config.yaml
encoder_arch: "vit"
model: "masked image model"
dataset: "gratings and oriented noise at many angles and scales"
train_examples: 98750
image_size: 32
crop_scale_min: 0.8
horizontal_flip: false
translate: 0.12
rotation_deg: 5
method: "mae"
mask_ratio: 0.75
loss: "mse"
encoder_norm: "layernorm"
encoder_norm_position: "res_post"
encoder_activation: "swiglu"
encoder_mlp_ratio: 3
encoder_head_dim: 64
encoder_fused_qkv: true
encoder_bias: "all"
encoder_qk_norm: false
encoder_parallel_block: false
encoder_inner_norm: false
encoder_drop_path: 0.05
encoder_patch_size: [4, 4]
encoder_layers: 14
encoder_width: 192
encoder_positions: "sincos"
decoder_width: 128
norm_pix_loss: true
decoder_layers: 6
init: "xavier_uniform"
optimizer: "adamw"
learning_rate: 0.0014
beta1: 0.9
beta2: 0.99
eps: 1e-08
max_grad_norm: 3.0
max_steps: 13800
batch_size: 64
epochs: 8.9
lr_schedule: "cosine"
final_lr_fraction: 0.05
warmup_steps: 270
weight_decay: 0.1
Rows from block 5 of the encoder, named by matrix and row number. Rows with one number belong to one neuron. Each number is 500 + 25 x the weight over its row's rms, rounded and kept within 0 to 999. All counts start at 0. Numbers have three digits each. After the name is the row's rms in percent of the matrix's.
# gate: MLP gate (encoder.blocks.5.mlp.gate.weight, 576x192), inputs 0-191
# fc1: MLP up (encoder.blocks.5.mlp.fc1.weight, 576x192), inputs 0-191
# fc2: MLP down (encoder.blocks.5.mlp.fc2.weight, 192x576, transposed), outputs 0-191
gate.519 081:478506533537478467514501506504494474524495478464528458474510524503468485467500481463509476551480492533488536544485527529508484471534527484463520515500513474493517522506490490463492476480477518482457518502521496448436507487513477497475449505472504497462466543510533528519510535521501485472500472512512448495492487487486534521570549542494506495501513540534499537467474496486535500461491473475510502495470488516514550483456515510494464497454531459474539459489504508511518500476458530498489510499458494480520510533507529484464487479480523494470497503494523508460483505487524476483
fc1.519 082:498490510507521456518491456528535503450506522468486486471481496454474542464527517479531471507483517504527508464519491503464474484528548505509524493466470465498500535467530471528485511510474508496466484497543483478507523529467453485528528538504488466475528481527498539507542488463516515543480488490521495548525500507461461528531513500485479462522521470478515513530498511532476443444529490512542475476539511500496488483493516541537516520523478463529477476476504488478495517505512537513500539510510475510542507495533523466475511500472493526472508520502530497497519508519459468532
fc2.519 083:476470477475526527477512508478514511512494494504488489543490503512479516461501521475500457509464519487488501529495504537541492469518454519533513515484451474513499514469531496501543462508500483512493473489488491564490523506504502516542469500501497542496507496533499464513536455458481460532511523482509496488486482450491540487505511456467531515516488497480545450521486529575484508493475481506484521532498466519515478479505526527497482484478491489508498512484488539528523478471498511487469514483507492511526458509491487483488512449566454556486524525476555505485495522556457511501
gate.520 080:454482491518504522504505525507492504485478509502514481456514496523491513470512479485526479472529485502472484517516478470497468519476513486477508472531546473523459495488478505461465479483462472498503464526534540511473495481544473484467470512449543485483458491489520525485468509491469506496526506465513492451516510473528469516526473531498514496488520541526505533450512511484556496463519449473523478480469478505486550498468542496502509532517503473479574451521505511524491524470487474463520475509457495495537491485503513507487537550516515466525487474500523486484528464508514495457
fc1.520 077:481517477511527472537462486528499491539496472528499519480512539517536505515555516499515507532492491497502529466487543495502526497503514501515471481533507529520497509525517471517488522496542466457537529535498517516514504481509499505466522551492503540504545466509466464523481496479492521467513468474437536493542462461536519505493530475447479468463529457479463516476500510511520465506497492476503461449537466486489485507455480484500524507471473468497478543509523517475474522540508520497466537511483488523530536497473508533483517448506493475475487512513518468492506497481513474469
fc2.520 074:528515549476501511474499459501513509488523518506490486490514488530509531470541465488475538504507477508536468458535470485462475466541553490506509456536468528510468509502532466510494502469530486506536528491550530534532458527508495516523530473513458487488469488496478482534505524504493506496518526522495481510528522491499483535507521482464474511535484526493526497464548475454522529452520448478483523474520460541560503473474495464484494508530512472453508462522474485531502527514499482479493504472474493488527476497525498495493519546534503503471529472485510499521529490471467495488
gate.521 089:493475503515473473493491510518496487479473506475467484508467512495493487493517475495503487498499501532542513543503518529539471484497489497472513488477531485534517487499485494444490470502457479485497525490508492500461537499532452501494454511437543491485479480484507527508523544511492482463565518472500525521533481459476505515512543512485510496496525491532553526441533509423503501468456501437517517506477509486495542467477517513457503522499485519493564478515533480532508533522515476475502511496502477518524538500501495480484518483462519466493449498528508493512558510498479497495
fc1.521 082:499479486495525488472490538494522527538528486538515488500529477507468485504495480525558527500493493505503467497495513527508486487527483508542530450475513527449476476537495536516528495468519472464447507491525507521475478468488463495520508532499521525489544536510484508517480503484489507489519462482532535528469456498498518507482466520501532487526475512533534492531479515474499522514527512543506513475514554456514440510496463494543470517455506467491433479495505466450507531528492514519469513489539481482456466460524496485507478488486472509520522510524513497502455475497541501519
fc2.521 080:518549495524479488483505513477501461483509527516472502491522480511491544466462502447490460526488536513533480488526488470482538496517495471488539540497553495531530495472542461461484530472481498467536471476529544484483509475498477524476522497483523489482452473489469501522540507515471512530523483539493508517494523484485530522487482483472466522499514492485484516482487507496505483535568498533523526503536465496474465499485539517523526506517508520518523514485490468472462467476551495469509476523560477502543497507500540513488526509488507457510523473526483484516550515476532507536
gate.522 083:520497546532534484474459555468476481510494493487527476508514531477503477494476480523538467524500483507515497497504477512500489472483508487475531481494491488519496505477483532518482500495465532519523468529499531476484504491532505541450440489433508500452460477466487501520526510483498476455525488476530480516467496498506509495516511519459556473465492532496540544460538489453502466488539446467546482486486504528532533462482510474481508508478501527509555467469482483485502513487519510467514520475475481520552494496514488504508515532511486490464463484525500491533533490467519499486
fc1.522 076:504531501479499527527514502539519446498523473528465494516516472477502446509492464514505521493481515539470520475474518507500475548535487542484539511449500526496485473502541462521451525515510491497524549500553478479539488525461539497530511535512515472523473493483474484488491463529468496518466483490456495486539479453494495548540526534485465467540474501511505495511459514473480460474474508490508529495534472496471493511506542465496492549518469542492528455522545519538499511496475518480498491472500504524505512514481521509527473483470497510475476515521474477482487497525518507502
fc2.522 075:474510477486483454525501487492467445475476470491515545512483487525491471476511474468501515491481514526464502497513446466486498477525466517494510506506523534528494518490457473474458497521450496464488497466500481501486508528537471529473460476515491479515474473467525479477529538497473503488505519475549536527499527513506481517511523472505454487533512494476543553472518527466503506492477525510468544533483487498548517562544476526524524486480555525487534484515471515542481507522510472459497488503477494515509508470516542511526483495494502473553498508465520524517465493475511517501
gate.523 098:514510492484465556492477513523467451475484482475471481464523558523501477453522477498499491513521517525536521509501514498495470516489487464504478503510540535492486501474504507468481547511470516457486497500537536472496519493504486507498454497476503481454475522459509493535507546512511484496518517539498518511534486479496470482573523502470528467453548514483527511500528469445525502478497487510515500482486528509533548540467507494475537479444516471505535473500493461536462484497501482525520529472475495462527491484522499501524519494512520488527455517498515517505553503514508487461
fc1.523 091:505522477491548472540514499459492552516536486533486487477500439510527504501462511481504534470533480482462492496526506512478545499501506491486523460467503488530489512516526486562516494481517535549485526510531485478491523539529523515487490486516499460506529442553501524495511494492507520521533464510528485495493534536529543503463481527532525474561462514470516497452456510525454505533528506507499500504478484467523488470544466492550483480542482483487505522486531479512490517502510501492517491531518509476468481495524474502479506514475470489488555488479469494487477526483506488493
fc2.523 082:500461563519465528483464530479530480511471504495520494498467523522479471500473468494518476497532530475523504529496483524500462514513529498514518491480506516529446501523481493523465490484504546504512472503520480497483520524549504527471492487466506515541484543487482485482534517492483504477513499498524502466486462482487442460494525505496501476494484473478494516495514453464541521528516508455489521537525516464512494508490481518442511481488488509528539478520537486544527476509521483520489514454474500498556502514485545485542485561522511495516485542502581476483502525465516511492
gate.524 084:515525522525498513469494558531516506478483486538484520504512581483511491480503460513506509500504474482535515509507491504492506491518502452500506495481541538532460488494477507497492488473462525491511503474503511504478505503492505495462485497484525495510487485507536542505516545480488480493539483468516464511488471491445491496491482552480537511521512509494530504498502519436546490474469487509546517489474528511545498510498518480500477563466521520481556439524531450554494523513469500502513490465493480475482494491501468464524548499464571505494483509507514530476525494454518508500
fc1.524 083:537466478528459493477474498516510471508510465512515500500517522521544502475534524486476547484488487509544561525494459470531482478515511464507524488490497493533517498516511540504493464461456559503494524527508509474517500548512472483515493436543540493449510512518494478459481504543470476461529477489504478494490463516463520510498481537534516500490477498487513527479510521506523478505471497497524556475476528494504544495490489505475477494504539490470550472486504476506515475505464517492492464503524445538522516510478480515499472513505526470515476482559501525462528487512501508535
fc2.524 082:495527505511500512497482512523458493501493478481495489509488519523521487518460544524525431518496483516503501537506502505475535478466499514502466500477462448491533504507542533526488423524473489474521508497474548497491518487514511455477493472494505494489504459480534474503487472508471497486525481469542508500522506468487518518483454535497514554530491471519521531462496564523535467499460520497519509477466537534448513451485471513564478505507485514494449489483514527466518498539496480501519511523494519529501481494487488503485525451512446512485516503478466484492477497463491475505
gate.525 085:527492536507481532499492540480458478493481483539474475525518471483503480467507479511519510506485493525493479522511484477514474459483529455461522502511512476539464495477471511481497551502505516451504503485517500496481503518542532488493457519443481467451452462505534546470524519505483480465547521509507495501515499520494523493487510513528535524506509511515565513444551503491543479462491472446544485529501512504516512496546536534500531503470496530498521455474491507492502522491497521474528482513505512499521481501506529476487522533503479472475499526484528532486512454490497445463
fc1.525 080:517496453469467511514469514487483445512461500492521512522513510496518495542534470484502491548519498504505496496447464478527482516464520448488528512510526487492501482480524527477516511519499473486509455484523504508483485488503515518477497491544523507552534503473522519548466497477473528449469471514492547519526495527488539480529523495495549547542544534503512520513495525473533470520532497504511520493490554527529462499489500500498480502525496463531547510516496517493545503548485496486504526467539482503535431522479475476498509494480547487544476492497505475519506466515497528505
fc2.525 084:477500545508499486499544531476487509501512508518530479509482453516512485495536485524478500527489506487484510494462545520473511529536482463518486487475458496514512470492488485505477501499499478508471529475474486481487497494492484533464488472476485496433512466499530482482490497504528444472526513473512513544515496471516535493523440496520486482473469521503538474471495493550476480461530554525477466469535500520495478548536461507494472517514492453464450502507512518448481523478457485506537481499508536480519475545484511505524481485535430478485502503532474507528481477492512471501
gate.526 103:523459502544518453497500537490454477529517503476540531484521523505510492470498509495523528492496516524509483499503507508540500502498560464475478493496523529541505532501477453506450519484482486464494450495520568519448512488519497471495449502478525529461502480457522484477497465522494445484549482459500489514513501482498465502533535503502500488487501526524541537521540492494549478502532487482517544528482523477523500528504490487501526527473531477476503463449482538530453496494503484486542498497504516507544483490533462509484518499461506480518521480489520496480520478491512469498
fc1.526 102:506450490518471432504535538478489500535492503494534503524512495561544508514512490494547473507528496508544479517527501538500502483468501527452518506511526467489515520544503475475449489511515505511523476536507520480463466515488520462485474494483523514463520456465479545459513476481480456489501469537486515503502524481492462500506516531485480487532490518477532507466514523468480513495542502534513546519465497517527493505471504531503494539494496484484510494471478540507499474546520520464511530515515527533500444490514496502484498534460478512484491460515453528503452521505517463522
fc2.526 102:532497465466538480504523479467512504515512537520485486547484493487498514544517511469530489492513513468501492516511542478491513551496467468555530491540484461523500474494510477538474516507495501526507526498486492478500486478484504467486488552528529447508532525528468514481503509529479512573488491505487538477475518464490514460508455472541506470508517522494538452502482506524454502505515554506469537537507502478515481541465493473547466491468518483492468532493484510475508520472492471520472520515517508520492533501500524459520471485493479543531514517541467474497451474502498503513
gate.527 102:487496525530463521472468518499491487541499449501508455485520514494467501479493521523502473513504472546503486531533474524493501483505518490509508520485533534500513530518484482452464480491455522438479476478501496485455534476513475499514461502439563506415510514464487535484504532503459488488492473509522475498527493524516504488546548493507524539484505521507530528484507510447549483468497454459517511530512535506523520510535505504534501516506520452469549512476482473490457539483502505483496515473484520497500485528495491497497521542506498477471493529501503487519510517486508494462
fc1.527 091:538538492457480521491546492539519474501466500517507528505547503511526516520521467487537499528475498486513477462517515546489513517466482546533523476543478514509510489499506473524476533474495463528553480486518458518487441460494520474496498535535509514547509531445494512483483473459555507485501502496505482509490460496482498568512501485516507499479517501499487492524473509486530553500504459497512510512506481541505497511472528509465509505482515523496479526531467473507519456474494488453503488516520513472517471509490468534518461523537518510486513505476521473517491482577514466508
fc2.527 088:488495521492520528517468505544519516496492515524533486466521465510503452519497513484469501480478503545526523485555551510512463448542513511511489499447467470491466462495501457532532481515500478533532505531516503501505506503476547541470447479470529504488501508515504499502481491482471476521515506519467474471523480538513515505560487469483482455472502511449527480513516497479507529460518457524493467531501470514498513499498553465514540475519490555520516491511538543501503478504518488467500508487483534458543507520513509484520490505534497526530505496480514533542498515508471500466
gate.528 103:508477485488472504498521493525527514515472461487518496507534546499488541481545490528521507526492521503548512546473499511508512516455543465503530507473505505494501524505479456461492453491470542487463496499485485489519530463504488478452488470523498505466527534494501499492541517504472481463531471491493518526515523451472452495515497542521476540482521528514492529482549541487543512492473506485501503532458568485504474495474447506493494508456531489494513482514496495525505517520497514522521481478505494502518514522504505476469490483409515524487479507562535484477516483493501489473
fc1.528 100:507515499520521564537488468531478518518503496501480506498484460526496514504439519549451546521462507481520553460460507492513484479519465495457523476487514473483533462473521498506527478537499487532514477502498513531482519495468523513500479494513508483484466529540497494487505556502517524506490462518455529528499503526548490515515526488497512462511527497511468487514457485539538482519536486490481557508527522539488492507529481456475526457482534522503519503519491490520480519461524501511491487467467508506450496512485472509524510480510452530492532548514516490474537477497517514466
fc2.528 079:503529531532494446506472505474485481445522448466524503567461538499487492466505514504492463487517503511536502501509472480502510537505503488487484481468530457480469505507478489489446470499481486516496489496489503496505475509506521542510460529489572462514545495481515532496474492478484488532538489562493508532504515464461453487523459530496489481519494493532537500518526498495554474514525512473502495568480520500486515503494532492525523493522492513540510483527474488559489509503526503466481470499452527484486528510506500538501481482522537452480504497512514498472492460501488489521
gate.529 083:477494557547524541474466547483483494506509495522523466481482550475459481503477504460533495545495492542504504515512464514477505456484520496461505481496536521501482524494465478499479476491443546471460511501476548496498486525543470494489500490518479503506479487477531498549511518483512471510547471501486502471501476501533520502541539530497480525518533498521543499480538503466516515454541481473507490493520480465512506523538515499512490471487467458513504469521526494493502535472502496512464489463485509507521518515520491474517552485499505447518508529514535540486513489445517464487
fc1.529 078:491481471512514519472527500513473491498476504543459520508454476525476464519493521535487513496485469543472503522527508531469541502492461544461528507494531517518506517464495518496495522473516483506492481526506497524528494479521500479458478534530498513479491532494492520494507535461492537533531521554519529462504484490494470520522506484513460497470443462449528490476485519472539530498483466548499516528460473556528489512507477526543533506496467486470450511489525500521495521469518518454506501532462505518524494521517491547471461516510496511515511467530526494536498523548497478508
fc2.529 072:525482518503479499492500496475557501476469494467476473526468500450545507553505498510471468510466510445512519494466517486497509496509497500502535483480513494489471486468535511480467484516502489527445493443493455488448507516513515510509476478486491476473531474493439475522507530484508486483458472523522502448527528526500477461462485453495481518506499522503492444476461480496462533500523553522497497453477501512506500517501499528464496522546519487492473531529519481514487474510474522477533528540494525534474512493479526533492474519508471505496529466483480451468522494510501533489
gate.530 085:514465508519471484521461513528465504505465474492502451465471533502517485473467461523491521500523529535556494542522483508498497518480489455515480516470511530477503511482474513493487504484473490477516493479508521525470475488528477530487441455495532476480493488516497558482482476478490481471506502473518511477530498522500492518496529511451533529518506497492513538462520530488501518480524434507551446500497509467478549502489492556501522538491511470510492484491528483489516514473520531494530514480482486534536498490534474467517498526463516487504529498515550521455505441508490470458
fc1.530 081:507525515485515485466526476539497478492464481530526512474480509502502472514494516466464489537537545538545513517503468539544495500501484508511544451546539523531473519511508485500509519511519487494533473507459524520459520496512478511522446523465472493477461488472509532480511491461495477471464481544474514489515524527499484503520524489492511524511537481513501508537479504482498530486526523497515526454461509526524505547446471493467492501499489467469469503456459533480481513480516496460476463491518509487498470475499512478480513525513555540519528537489525509496472493536545472531
fc2.530 074:493510461485542506507484486487549483490464465519500460507558459466480491502508509500531526489496501475526498484487469464463513454525476534511497521490493457468515498490519547546479504494523484471482481509517457479474456508507503530456461486484505485507517530478504485492491436492512493488524517493484464498494522492499485506508459526500480512462542458495493484520506528460471477497454538531467526454479464537459475491496514464507532474519504498535515473538488543488484492455501477506501498541533524545504476483470540456500485502509481481498476468514461499524490472531530528512
gate.531 083:484500538538512497471451491481525504455476486484483494481494534506492479462535494491472513497528523503525496531524489479531511501497535514460506502511557500529447507523495479502474520469482500504473521512507487465490523504515517523493458476471504516424489467484539507475523515511523494455552495475502486493520462475490507461486532538515539489493482524527540536475527519427513467464526494485538476497481475469467527484506520528512471539516510470502505471508547502542476482489491481508478488509468461479526512489525475457464495534486523488497475526495539531501521471465498467483
fc1.531 076:499477493525499497495523490502495535483503496507502512476491476471497533472493527535523525501525526532494488497499538501475517484459509479518466467500452535468534474511503500532482477550526526514461513466517457537479506526454526518502491534493473495497502507500468532538493533474461519510537506504512509469438476474499484528466456506468541541536461474513514486470459539518508524537481542531457472474518518493488452505478491503487493495521467499481485548494483521484483501461528470528508513486519466518530517523495505497497516537478441515477537537522479487524527506539542468510
fc2.531 071:537503497478532535463488477481511535491514473497520483454495462465495539489516495490510500498528521522502502480478498484479471469481494530476454489518470512476450509464493510489527488483494493528509515515466457490508490543495473537457508518470506518521474499496539524529498471518473482499511530477461524482514525542503486471460457520504524529461516509467463487460499527478538466478474524491470466508457471484536523497487501486472471473525511514479511486535486521483479543520480520498524540502466464521511542466551504471514504473460472528461491533505508488534503461504537534559
gate.532 132:475466477516494536520498541495532479513516490477513492527490484462471518497515524526498531472554495519476543509490506473480506462488498440500518550457491496492482513509494532518529545498502533502463518476479494476468518529521510502484497489514518479483482479539495488471496496537494486530517483444486575488432543520463521460506508471504507497517520485542512538500461503512478489469485527480480490509495524515523462499622490517486508506512518485518516510475515500514498537479458534546518500491504488508504475509510495459480525482465529503488505516510521528496514526490492518511
fc1.532 155:473432499494495537523465547494516457490509490475510490525459491459494498512489515518486556468526486525467543475483492457463515487514510442526520516474479487501487519497520508525515529499512536509473537463465513489498510524500500516493464478499517498471471493548493488499473512543518497538493485457489569487489551505500512454506491471507510498528524498537519528498498492492497485507521523508459474474512508472523487483611503505522493523493533493543530464468526502492521504503467500524548522482495478493475464519490476467509538457482498484518498511488525507496515518479499501475
fc2.532 190:483524522474514500511535513510490497496521524494501503516489489497490469536519494484531464517492512479512441492494494521499548518523499497524467496522449483482523489494544423528512479508532494496477480488530490537525499497451525481527514557486509488468474510491489493537504409515500529483479533495528483514540496491513511500491491511504443506504451550496482508516533516525518497502507507514490486512507484497475491504471526485527528439529471494512448497503474551518490493512516522454484495462523489477513522549457505533522454554529501520484475483466516452519513491508474499467
gate.533 080:511462546539456498458480526500512505507512516459469500460477490488476490497501471487494519496493491500523506520477453495536471507528520465455507492472569497479489516532486503504462544488463486477533458480478528504505493499508476480490449477496504488441472473507521505477531525508491502484555529482542517539477503527472483469520513499486524540491541517487539518496538514444551489467532485448508466504493510483533513463517506544476537487444517517486484443497483451511484500510502530470511474481494533520498504475481474474515485505486527497468509510491495487507534489497483513502
fc1.533 071:524495486468508480486483450477469478523525508485523466469460492520503506503503464486506476536512520496500497465499458516492474508478489546520521533473466477524483536513470470519527505537483461531543505472478469512511479515531520508526483471479449486475544487481533477524516461498479533521499456495513454508497493540531478521526532533494486515538472495486486511497509463468488493473468531491507529491461461518512528491519478471494485524477518536448522518527480517478484525514516485445497494538471500470455450480494507542470465518494519463460474518535514506470472538480503490513
fc2.533 065:496519457522492536531472495488473522534504488516533493528486534493510543488535524522497481532480476506533471536473506459495487479497503497493497479463491527541536532478457495498525469527483516529474494459524491537500541542513478492518508521531538520504528543494487453534511476511516493469497503489486486476494483478480539495475536464500523463496475523480466519473522478471475532491483513504465502499499516518551496557548543513541524510528450491511514474474541504505481496498452540509546485510505531521511473544483475522540516494490495506531509483463467508527517488464465461524
gate.534 114:532457482484425502474493524528546494496482504483524519503519531512512512456536494530480517525477525483578517516505527526547487484500514476527520482514573540504514480515482532493443524513456492487492465481500518452463500508515507500494490488505493498482505454446507489467528543509481497479548507496485486502528495474482503488537550504478497512480539484541504541478543520457490488488496494463520539487507520514496493515508480524455523520460508465491505466493488466533520503489510477507530499481508512515538485527517493484465493477469539507511477479521554514507524502497511468488
fc1.534 103:476528509548552512551452483489468487529484506528488493494496515501534460528484498514502447507476494487489454515513492496463494521500501492503458520494467488501473496490507517501521479489444462506539516527517498497496501494505548553464504528491505474490483468533474527552495491526500493495508554507504516521544516484538538490513480462493513476482492502498473501523504486479543451506541486457511484525495487517482539491509536484535488472534477481486526454523532490478467552502490485513458507500526482456500541472532498520552498517536512497496492532491475504549525515491463447497
fc2.534 107:508529536502480507503470509511451492473470447475505472519456450493505507488487535520483477487507477506537537537503476517476489458517476493493483518505509527524520495523513481496498477470479521482494490484484515531467505494518476519491514492450479514467474480500555516502488549520491452470521487464536507483526513521509489504464493536493479492486503477534528555501518524511511500490542456492526524567466530504494513438524533558529499475502505465521501487486533465493495522486516527476546474479523524531544492545508503513450516516514489448469512534507538535514515495495522493485
gate.535 081:482499565496464500476455495535469482482508490505502504452503493515480501477506494488492518539499507520494535502509476505480488515483558513469519512469557501531502499532480494495456526479478546473487479509488483519496531506528503536475490505460530514475433462500532476480540505502484470485554489484513483488494501502521502481483517539475498533485510498511523544512514504488545458474493430444493486479491498510483513524530483510479509509456462504485488449493505457481484490488482492491517488506465515481551470476519523512510537553444503453511502519519526487458515482490516484450
fc1.535 083:511463509523473539488538454526519493513482492535484522511471485459480499538526487510456501483531489501485505505484546525501512503472449461539490455474495477456484533514471528502505503475492533484518494508527469481508494512505492487497535505520487490484549535545496529479507471488478516527511484529543497450487542462543476515512472468545475483546522537494500451497457502542467521521471512492494484545506487535474511523499513507516521467481487459492457534480541498467482516498517492466519499461505530499469478480486501489469520447539503494522480486530470486518469520504518519471
fc2.535 078:512460535504480486483483507523518534509508445521490499531526504465485531526482481478520539533531471489475503525476478486454498483522474536465504500506545492524536485489460532486482427473489507510537459458469520522487524474500479518476472479460491509516516497455500516503490499526484497493507506493508498482532496467513521539535474489533527476547532535498492525463472542483489534545467508481485467487480518491523500502516467520475500568497509479498507472506495468529495466533508509510491462542524515508479465493527510519468499512484485525519472512563503503475528544480507475546
gate.536 084:491527557490494499475498518480502488498511459512497464511521563510488477477470469507521527512533509497503505523523511498485475518522531469468520485501546493538503523494505487471478524503488550473500458532485503508500527486524480511437480521507480509467457478473547515519526561534520461496534521526543492520471487505477498487524527511508535531504529516494532559494505476450496473449466442463509516526455490496512495489483514506487510486456513491512523483506532449544528496478519501519509510484485482478511486516511505468466528540480531476519470523492562498470529518500514489504
fc1.536 072:482462497493530514500461481515513453521508517511495520521475550516494513479491543512476545494467499479505469447460482469511539492537510485503463488507489460508516522476520533534518504500492491505532509504476523525474525466512483488491477496470469474506493485467454460471503506483505463490523481501521480482453522463495480466514490533478486495502543549519484472463541465473525534497505506534525518459466507462465464492532499499503556507462506508480531502473510481502520476468476496476541514458464480536528465499456469524489461523505473534531504492534497496464473475463498518483
fc2.536 072:462465433551514500503468473520494502495505462535451467534480467490516550482484507509462532501527488484529502503520510499466481532517461513480540542537490469537472446501451527479503519511474519507520534528531489479497522528484479534481515498496523525458529544504532521504532485520463531511499477476505529541505520484514506500496523523523495528514472518549497493521480506503517468520499519472531465504469474518493495536530481479483502490516544511520448537482493504476494477470490542502475521521507504533521527529513530542498486467492452542498534504482498510539520495514473507494
gate.537 073:544517556497481500527477501512506494504498491464483429453486505490498505463519514497481471515528527505541494485480493517503501492536535514486486527462537469484499512499486491490470516505443494450484484497532545477456487508508495486485457511451496535457482505487525493495507491513469488482521504485495484480483537510517529485527507542500510474491520494497545531490466494472537441416463468498510476476514506510494537481492471515509521520465478524473478483503520489522479549526493488460510503497534473511484487513551532502525484515454542497483521538497513481479503441491478481464
fc1.537 078:479527519448520473524491489492481495503530552476518557524472533474532469483480487545480503436484508471521524495516504531526529504529470539530494449482502494534494518462488482505533515463552503523524541499480510530493515518492549491484499522476519480510511530484517503534496518524506518506505551513468506464527507530459472469503535506487474484528538513466521485484538476506496487546510508486492540499483489537510484466487479470496550501494466484456468512486522485463495498473539474533506521503507537515492474461463476515472507497534503435522487518518520510473529512491484506482
fc2.537 084:512531515532472497483519501501530531479495498494473514496513506497472495511492532484499558493534488520518457498478498498462536538544532489477485532470527514500482503480517515480444489466485484516510483522484484494469524463508467490511468490489484477480483475518497503483515493529462518522487487534480489516504487534518498521482470515480467456513548547498482520509506517497525533548508459512512482524484492491526577545471472504522521567443504511493514477528469526521475483498481504512461520493486454506518543504538479518493534566511560477505458515524472530509507501497520515543
gate.538 087:489508493520508480500463495509485512489480489471525453457485486497496495478503474512509520519549473529499492493483509482489486494483489467460516473486528508521493514516472482502497546471438533487527482471529521457516527507530509505494498438499500501440428513507557501489476545474468502494560468527546470462498506465485478470488509483500497531488484458514498562485540508474512499458508475474479534504494507505504500479518473558470503477497513469510498458481544504493522516503515503461499494474488518533528478514510504466487477504496481482513509532545558540495488482499523458529
fc1.538 087:514506516529520523495511491497487507507484457528538492502479475480540477522503522501495561479536477509520512502508474472472466502508475496436514472517552455509494502541462517502534488461454488516489459473458480447515499526562475492462517456499507514501515528523546519516489565521474540492563494485525502510482501501522471519490500496501486509523460514519528550477525520461526499441478514502523539495505489490456532455477487548533498513502522503496501514536478477515528538523505500509528517490524512500511470494516511525473475516481498527473500488522504505465508496467474506493
fc2.538 088:527494518494486495498542497527465480528498540477530487514534461504548472547529497548505501459509453475507502518504492532522476515486480542521472469513485538445522505528511520537508477506542480517541529481518478497473471499489506478529546527513515493494570520514480461476472453494534496477477499517458530476497507454423486520538481521493493481536509492484494480528498516497452507534475511524492478445555465511488520532491476483512488486499510475494475538484509525494491510485533469487514525532502491475464494479464507535473513479505521508506514474488481538513498495517504516503
gate.539 084:440514544512455472516476538534488447499507449476485492514530540528474492499510502460500511532509513498503512488535478518454456509478535489492502544498527529502532519497525487469485506522441505515524460528528549513450485510514490527437465514506497478508474474508513525512497514501478503512505514521470512538512504498474490480548556525459520512492549502521509556513507485455506478464459501452528513516479503505483517494513516510483508512487478493505511480474459513519492540474502532474519473476482505506503502482532478514524506510444511489487497502517551474492538483501509520450
fc1.539 078:488478501502502475543501460516528485484533468538511531476520513442455472461537513504511514514510471513483534473472508510524525515508512465502523492478513541518476495489534475483481481499491523468519485471482503475469522468475470493470490493492497537501525499476495479522497503465456472485487472472476473547536506458477482515543525521498468543480489491475499464504550506520528476529488499536486529501483480505463471551522505488470482503520489459517483485513447524502535468542525487526522510523542466533500497502530546503456478541492548501469465495478477496500526490529477545480
fc2.539 087:495510477503481508506542525472505528474514482510520530525463516500572503532490503528526471486484514552492463508514530526517499529522442517551511512479465494463541486499509501496518492481513499478513487525458505478470537494453471518490493521527518504540521535510476456499478489509506500552500501493474486489511492463527537497523472508524509493483438515525511463492495522577517504519482556488522531517495476472486468491531479495482482504502549515513501505487493560454518512485502486490522488478518527480479463497508493496478487438477430549506515502478507521487494500527533513494
gate.540 082:488503515506529493453466526473457454506526456475468496523525521507479490462473523507530534485534523535530511493531489495524474489489507505496485532530530514540490498500501456514461461525479522482493462500494518467477525473551482476458493520459486541511458463486547501502487517466485496509531471463522494485555472522521471472550502493474484514528486506527531495452501536454513482515504523458490534484513488541522538522533518530514523508501490469528514453450510519528506532496483507511505499495503516498511476438519493474504474488519522463482526511494530487473511505482529517520
fc1.540 082:516477549557448462489464516524495516511495517452524513529551493507531501486520461509469488522525486518545555531554508470484510502486496474468482463513526541491509470508453475437513489528468527517484468501495528503503507539494472520473507491481469494500481530537504483483523511481465474523536470498541509475514475501526516523492547538514493508490514505519537486491477493509485477472503504471512497528457510474501494481506457490496461501525508479524521444522532479463536499468475477512527531523497508522478470505520444481491522463521483472525544485495507531509498501513510493531
fc2.540 083:530523483489480525532521526480524555511464522514512459511514463462491512537501491484465497482451488523519521504516478467527535511507447507553482490512499483495494457502527525493496493539534473506491482530502493492516468523512479519529531534515463512466530517493488496474527492481491526522491478520530508511491483502478517470506487491471467542456481530489476521525461495497487532530457519527479491475459487525483462525476509462461486535511482501517437531551487498460477525512484483523505502490512472551451458501495544493456455496520522513476492477532499473511464507534474475503
gate.541 088:491507512517502497490487487495484481504455500525478467463460512502511505482467459481489481504490515546517509539520481494484475486536483528488490487461540484498488505502510508450500519522444503523493513483497509500481531506522471539440451464489498488454490519491494517519533510469450490527499499477542487506482533476521484522543479520468548502483500515491558502469512529451539489465534471454518490488545512458489534480542510493529466536502482492457498451502551476479479504496531480480466523480476532526526541490517516474483491501475519446521472495509490524477524495514464491489
fc1.541 087:485477523513508492496471478464524484488486510461535524540471529464485511524490550471476553519527462533524516455478527474488497460458523461521505504507475471507500514532455523517518509508531498523479514473518495506489511542522478460489527477517486497473481512492489479517496483509484497492492532522542535446524511532514539453483515496519468514489522520552467501463498463526493471505524525534477535484527471527492473533520527478494513473464527516532459465478478503467525470545507493517505515552552489502475472486513497482488527466513540487476537528504508529478476493493475497525
fc2.541 081:467497527492475505541489506458499529528504482518521546466539489478486510507454493492476532494542490525486500487551463489524497513487474449466506501464566517518482506526485506457494485503444533478466494513524547484475494523526457473447516495483511471474466493491534482498537520501512520510495515443485494486511503529456493488512523479492495507537506486485468488480520503481498467498476459463495475521498558501526491488527478498531461476521520480495496475479513475533509560452462518477465512525486476500483523523532461498505534513496505472500530536525487532468504521503488459509